Rows from block 5, named by matrix and row number. Rows with one number belong to one channel. Each number is 500 + 50 x the weight over its row's rms, rounded and kept within 0 to 999. All counts start at 0. Numbers have three digits each. After the name is the row's rms in percent of the matrix's.
# convs0: first 3x3 conv (model.blocks.5.convs.0.weight, 288x288x3x3), inputs 120-131, a 3x3 kernel for each
# convs1: second 3x3 conv (model.blocks.5.convs.1.weight, 288x288x3x3, transposed), outputs 120-131, a 3x3 kernel for each
convs0.234 105:500460561474542493539579461498464556488426506421491496508511464539505488508452547487522467420393591523477422420556512463464487444530550532476497562612465454517458447553432547374549522549535481516542451530576457568490382526504487443585602587658480540480509520513438477498402590522453537525510534571491516494510512428501464488
convs1.234 072:520540542480616528493473547535500591463477437486490475473502551448469553511494544508471498457391401555428478418485438518551593519520560589492404517441506511551515562521477497485426490449504448419538524439557496548470459486449479460544550495494473495575454493557446530497464508445503486494409499476427454510473434513558569449
convs0.235 100:476453514478521529455500425421526413543475437484479490522427526527537432480467522401522543510567541507503366579380518477454552532529519458561436524518483461501546443370490526447572533529524606538593471505549481454426500445462480532445547561513444464488477522460521490566542534406482496496524565564564464497545492462465501566
convs1.235 097:513492516500491472477485448520408528586449516479458445529568490568495582439499544434409579441431488544530521549524447540520429533469477444538435490493460579586531455599599563530480539489456443547513551487577508521580423469482478553510503501473466532463623506482524491541463505474481448596527487441592478574606561517528444504
convs0.236 097:568488507573528490542508405470502490510438528483428390539526536462536495484506533559589512522563541458469473500456443522582576428400372517560629505479552508476509468494441509530531515409490563512503543459528591459443487550591575464545549501492497561548609527451482506515634540522570555516518459414464451415554419505486527423
convs1.236 089:446515503453431604495545623585492609497466435473457444520556503651553512501512520471635506479559421548476587548462488475497483529546471464694546485547525584557412462499540458520518479492500480461512576555532564533551481445510445433491502570532517469485437506594436499437555482421428466490466503494494558510491417533504474436
convs0.237 099:521523420513532498524529523464553489530482482478532539482480460451567484557526548558465502563487487445459477438340478426486566454525541496634535559493557525553502639528424425463520573397422551568472523522476443503581540472481527462527472464566438492461524451512430522440438498506546537496448493542481559599436501556565498450
convs1.237 093:369560390547493491478566479454528549457517497511491524493462475441485494489530474527489407540562478524493420575388447436487560476454479461527569552565423522459494405480526511470435484613528433487584424517397597409497578507517540580539562536483501574501516480432542460465510523505407515492492486467488452412452556553521593624
convs0.238 095:402609492463460470457482522539501457558513439519417500531520442552508506519502478460401572477513412409475527499399525449445524326493525502512501512502543638560530521505493508412523624517581484467406451454522509554523594623609622546569521576526439498499511539494562555476560650476525455589503531558505522399498491587454468471
convs1.238 096:530598524543558452506568428497470447463549533537620492474480468524477433484488480570553440546504384619460457518476435532495460477494446519471525552498460487477496627460412552544489455531458536514534500393431466585450378434481447504572444549600458495522535496505459522456521526534468497573494580434458421474494528415501524470
convs0.239 109:511505503516510487502426521445471471501505485504532516588493400567529520507531502539455464550459467492533488518541528518518632464356476484525509533562541506468421518506419445479563493497514411463456472484443514479514428491515542505491512526512490521487547451477477511547484483503471475475506511554536430537478517537561473499
convs1.239 123:509582544507588482469448496563625498490525544462547546501514501579573521404482491381546465459532525546565571522552588503521551563578531472551538434596546559513450505509516447462474460515456547465439524479568448476434512485481496446499456481486471460448537554546538518539467483579441487433436497455479544544555450536463419470
convs0.240 103:434571448490508424523514525511536460568531466543534437490459460467564480478537496539471635531511480446506504675508494510488425471472465563426536488522551536531581548569538346517567524500545505417500528540503399540510563508492550477483559518524458479436539512469502471487414598522461524484482510514522459418496477489568523477
convs1.240 112:471496490504459511496626443471451555500545390467496358516484502471527587495507539537545461459495467467481398538490538522470452452493497518421464418451517550560447480486530559503416455516456544515548537482478631484504536480447482458447468496518601424502587503496446427510432530578530608436535518524639492465465459559505513545
convs0.241 097:508485545517514461576561518498502549550501525560539470460440512544463505385506500565505415537562469429445466415384543423427546456542492540601516486610562547474460429542490469524544509395457459493516517549507559489391616606539548521484445488483536516507557491466486473476510578464511531461517558474552503507490572520457509532
convs1.241 087:479438500454537627583480510432499455532477525576518478478461462601554526567537472499439437474501563448508537378480581472436516499435485474544464501511481466517540451484538464505495471442411481525495522529492521530588502465479513468476497510506490466431533478535508412539565521550512507457602466579457457513406391523434485477
convs0.242 101:512546504517486419577389505492561575540533414549505592440446477506517486474561501549543504624433399380534530539508545552496558476497464527516495575480487490524545515429488512419511510475444478528507506442453500548524442474543513481505523492523486508529485506488533506461473444428459465514461523473499468584510528506493483519
convs1.242 110:486410314525454543493538468493499475420482500526531574575515465451554559473401476454469453462597536468587487434499440467490460475489394534460427464510529465481481487566434468430521470503495496636489439423508472531457472508450478452512517501477435578530473484503537461453430438572385554477462544497492496457508647510475517577
convs0.243 098:512475608555488453496497497524497425528500519525534501514448523509511418473556564404508511425479454476399468497381563488476538440504533618525441514535510529453524499381407485557445527512567456475587515543582536568527397464436540461514512499502380519488534452443552518499488495564491509487528557478487550496484460500481541475
convs1.243 102:526409500494478474517525451454541529446506497520522514646590585556519596495513536497508445406526537481592507431497461517466401404466483561461410449491463484475524566547494570618429438423513436457485494435475504421465479412460599528484584516490522546619549491443492511497470572508419526487483507509459594539543453455477577527
convs0.244 102:544529499587511490549443440470449508529523495547554547525419493517546555473440494417442422517544501473471484459480448500309462551392270483517546527517580513505547503475530511477528478483455487459482475484483561504421495479465519514519515484535513506528573560468526500522539548485535540529540509527487450479579584508480423544
convs1.244 105:482510457471511601480523567454426487436528565551569575479523528518417462448515522493515482415365505402445505511421512519527548494504465572514517445484465428449534461524481517482507509388438542578486542556459458542472471464481572620448592454475514497439462537565410410533595513486605511576446610501518457431542451474478556486
convs0.245 103:496492445521537496468465517497442523489431523482535480501500458451517493517424560448540525525427389501434532528406473447544566413500473516475505558466536423518508364615320481397454584447515501491525446516489497533599568438514601477461487482474474472480505422523535527511554490536466464418524531520537465577496537463437508569
convs1.245 113:447544491432527545438625409472472492486505488435527593514422460448548443445446511466506460382393440466572452523398439470408449536493530523471499466426440500573516526537476545511528429515475551514443468510590527476546502478366466426522558605580587571549524536464467508567507472519445502445488542506494479398489546483538525413
convs0.246 097:605514559447463459514480575441470601491475585533500496526530506478529475559531487428491480434457526492459361586447454498488600493522461424478476483586569530579519552559478663579529532493473403535525526533538501474527537629531565545565594541536510542476486472585520463503544539601497499454566454523469486471481503518533494481
convs1.246 082:436554458538571516554517472448455418502555544501577470512536466474498500460554476441497478487462471547533525460583486469548450628522487605508407487509563413456533512552533481495568527397459452405535468419519475500539509486480444408547436461451476471501534552479518447494623505562524522530579501584547455552551508497484493519
convs0.247 106:505524436465523503470473452494489447482371514484481470490516497502449604503450525488454488510463460583492444474471656552443483440460480551584539560630516553481443507379510552469477539468467467460526528497543500486518475418449461499545553476600485461510484482531536484538464529474491472536510570494524461489499480538474516527
convs1.247 130:519567459446551503528453540567491505518611531434557470469469480499455512509479509484406547598549434500477620479506481416535465506512506444461447533520444441514617526452474502474432512421409513466534520461450462477489506493458548483454445530491496450472451490396518489460539507493429410460489478494452466524524548486427494512
convs0.248 096:469495510494495530403556512462474506463490532418534494483488586577434559485577470499467383523486538485468573400458448421531598490492516511513441542431463505420612493492590519483448384541468521450423451526481433465556521540525490494500539533569507467466481488467514520435564520529502540519437477534423390545444488475494468477
convs1.248 082:480394427446469434506527454464480484509588552521495484486451481452495450495573498505460482484465518521549564474517443456479432511452501538458492520551444477531526452568512463522502509548527569587468424508511443483534491496510403512501410508524529576496496482515543485526476468473462455467469490444432577490516537458528504487
convs0.249 097:465459407468555480550643527476531503508492580481503597463451535498557522460537485501469545502484449539478567329407378503561365372453579507493428461448512502606545449412391451453412490465428486448515509536498547512493364534490465490486456543510497570477507463539480512454490504451437405487502538505463512517618510448470493488
convs1.249 096:502480494555506510448510403448513467593480578476551541564584511441447437477554456521537471464490439521503520471492408605485467538431529476549530465502501451495451603526426635583533504506556567456467533490447436440523472567565534503581555427487546578550478517535478488560537508416500506597402378473487457499551552488541535497
convs0.250 103:484502501438534582520521476512603489478470527487465531478466475445503453524394486551419572513445521545503543480510554384435404507560550519475506506500512582534502433573494474433478543432410463464493473520472509487513547596643494559494411460517509491516473504499492485579562548516485499547441428496550500559495481523492417466
convs1.250 110:474421517442410450482555469424445457496515493526563593484547518479512508506581449601422504476496544518435557464458563476497599428446559465491518541497611528488579417486465472541485549527472463531510495543502469481473459433465485468622631495545475501405606558407533478507476518476521589520493607467503397497388422460572596470
convs0.251 100:438542544504494546496488436472492532514491483518498533483541543552512564623464501448593529473535450514444486455469434541483466489570575443497526404497479443467457607453536512451391574503484486483408478433469510468430490506499456553474575567545536518485471502425492576511594600432512460490476401482448503467513468450499491534
convs1.251 098:483547566495467418540502471490496544460536418489541524532483518482402551470524441537432426368464550533547580410400466487516485532532499433496524431494521616653488518469506520529465479427573539576477566556443443582530583540520479517490473453451613544409612469447516547595448457392553443463405478521488468490418516510474483482
convs0.252 107:457456480419421505470500510565530467517454430475522473434495486494474493530503569511499491449466468463524505545480406493531389612536381602396466517383553525413503491552515508670625467481586460485530445458601488509501529504469529526433497515502497445496500498506487468463478449516399511556501455515520509521442560495497524516
convs1.252 130:498409548509427517432548508467555539487537487499398533566617438490439536524482560554525461495480491400546402562373527541480501466500458559481492432473479471450432490576512489592417480504431529540555498546474534562437519526540449543493388452411465430548548397391437501449529479511512533511491518512438490552521494528515515534
convs0.253 098:435521413510519524459451456450485477512509437480559548486633529507572527439504515526579520404424437423410560476414543428574424397447351496497484468467486489496550524554411533475586502596525561480474498477474488486509498538500478503557571605543496492483502495482561467522395427492607583558543589538521500476555563548507526510
convs1.253 098:533576500505536519429540476526544493528498467536459511498498477375482530484473484407483514544480556514445521512456407547526499592469507489462499446584428452518572498543539510462414565483490543447492540583524421522542481421416471474507485513493518543486474501549574528540517551577565468530539479517550480479530408473476457504
convs0.254 105:574559445384530375532499458477483590509493594520474466561557516385476497489402646510577491437518388461503542521586551440303404492397406349577541489541442504524471410488494467521463477575502466536546456541401500511502475535483485514479433558467521395492599449504598523526467475567550496532609484481511503450475495493497466478
convs1.254 121:474575474549517506508574451523575461487466463490445534598362535522464435545532386507543480479515485467442421422390553457483589555571675461541478508535483493473537509547505473518450532555423492391468440569493454486509542555435539495477509461470479575551520504606473547461488476509551506469511503553406551465541542531417435435
convs0.255 097:508530567462443433586601475477482420522507443513499428436484447466530616623478522395493489448539539485476511460505377542434468485537428535469478565420523501448505496435433585511526419512497449449446572560583525517535527455538511460468424451562521468461500506533446454516507477527531521528500529501537497562500472501480448573
convs1.255 106:547513524442536549625582501486475484529485503576479418476517475479414486471454492533482401496524519508503565456495513534522534454555618594522477457481583531588518521415460489495510501522482440439466587503470455510441485504446564558525476519421496459460547567446542501468508454504578486475458533433477537558577488564502462485
convs0.256 098:497434436397454464460534506497442498540481547514535532494504532508424455508563410442435466457331514474442392516480448514457502426536477455482512447493479431513587519384395463512479624500358483556566581532472488489534440518539506437477546512547604486470486516527491541567504485515563515501532522455469521449528459580476516510
convs1.256 093:580475496476560442503567455481491532504483410503513501528534564437509535502493583385487460419482466443459504565521599560508459516432467479499483481526511470494522416543516490571510537532465500490504572492483543490484493492516518603560456510487592608482496658467627489547549542585517508503493461559551452535555529572572485505
convs0.257 096:499508558442513449506466583545558583475508526495493493412531486523556485481521534517514526370532493403472467541498412512572604480599478438561461564475435480482529496457531454544537515513569519552375461512463492544472453526520440535547465521542391439531486541482483468511426549628468534555476485529548463473490459509569506573
convs1.257 083:546528521545541425561556538470451484464417418629568421423462465496545471462496468501452478573578564422511445472440528477494548361480542425534588535525530484444526476504438501591449525529553572338479514516520487475545532477540412590595462470569530503475574642565467483459479535602519550534442501553562543460448518478473442416
convs0.258 103:482613527480561471502488522509530453495517480455477466545507442497507513468399599515420461568493454436468537512611522400460584508575399515560482515546532502436516534538608462464478481419451591464545492499554517467502582526501531459426548504534497529505554426498538510569530565468496559472491418486481481507452504446453541425
convs1.258 127:572462529445573559397585569482509471547426549525509505407461512541517465464474483524490465468489575498541482556606417565508525488535553541393518452494460459489455481477478437466524437527524558475492493459557482521595450495384428434515501498501522485578508478596463536480509448444509435493449518487520474493553461434474409439
convs0.259 098:498422500528486502546473600479390485452514470508505481509518445477418513494495493594441486523413526423527448413360466370589526495596449538514481413434496509535510486443423419422537429534527546519476580492486488524463471403502501497593490568503382403559465508554508452492469498470430666541497588497475499484510467525490441443
convs1.259 100:487611513569514594457498489476542431482487582517452497560577483464451505464522537501508473520548501476400433472434615479487549463538501460511501511582489498482416486517496690553503435509575486514414578446513466517470416533568542552481478472432448565507554477431504484494612562442497512502464505513498485498507489390489444532
convs0.260 095:441534444538522517517455501505447507526514542529479548500429501471477569461399540465511555461436551465474359523442412434480552359385520599419478527506543509545512535599485483515604422496553453501465447522577462507448501479484509561456533495583530507518594477522514555583558565429557507323493517515500513446540503452472457532
convs1.260 093:519438529510456490485496465475432423418427574538515529537441500526515552468558472512584502422514576491514549520670427514538490550463474482439481450515530526483520435470563405435470490476536478518445428463558462536469488453466439477507570479421370517486466456507515453433488469438494508491453496411477487524499471472511550512
convs0.261 098:570515459422429374563542470445517489471460558514473496553542460491511495539479437508497593480478437568491516405534565562475588573476533526454560559538499525546543480458546577555549482555645508464554512474506502528510358477552522505503515436504548416506495512422506501469344448392418549485510471483498448526484488504467410525
convs1.261 097:477496593519497546548528395524545522436491554482476524514595592471479465420495443624464423558515448479510463519451496557485500463534560516587591399510516472414592481472411534513470486539455544531512535571430490486521484453438513534529454543604441479476422487388521513457475563513577486383543493504443431529568512577476464471
convs0.262 098:435514423458442489548480501502473466460468483519533545483561532509541526609605542548441563551519420578481531473492562508489578372455439496507438566504508493420508423438567520496613510590394481489474463507486426461481466482508596476458550577542510471539497459484462522506604665448434518558513602499470504467559424457524532453
convs1.262 103:566600521443454561452512583475544515455477420493519363560549470475429517499477506449476578501535540506526595477500567532573508581434546542468541545530483490490521546399432492489501525491467395571459538454621556472500526529518500527461542486536544517464590528530509566594535484521522524584426520478475574553434446484513499477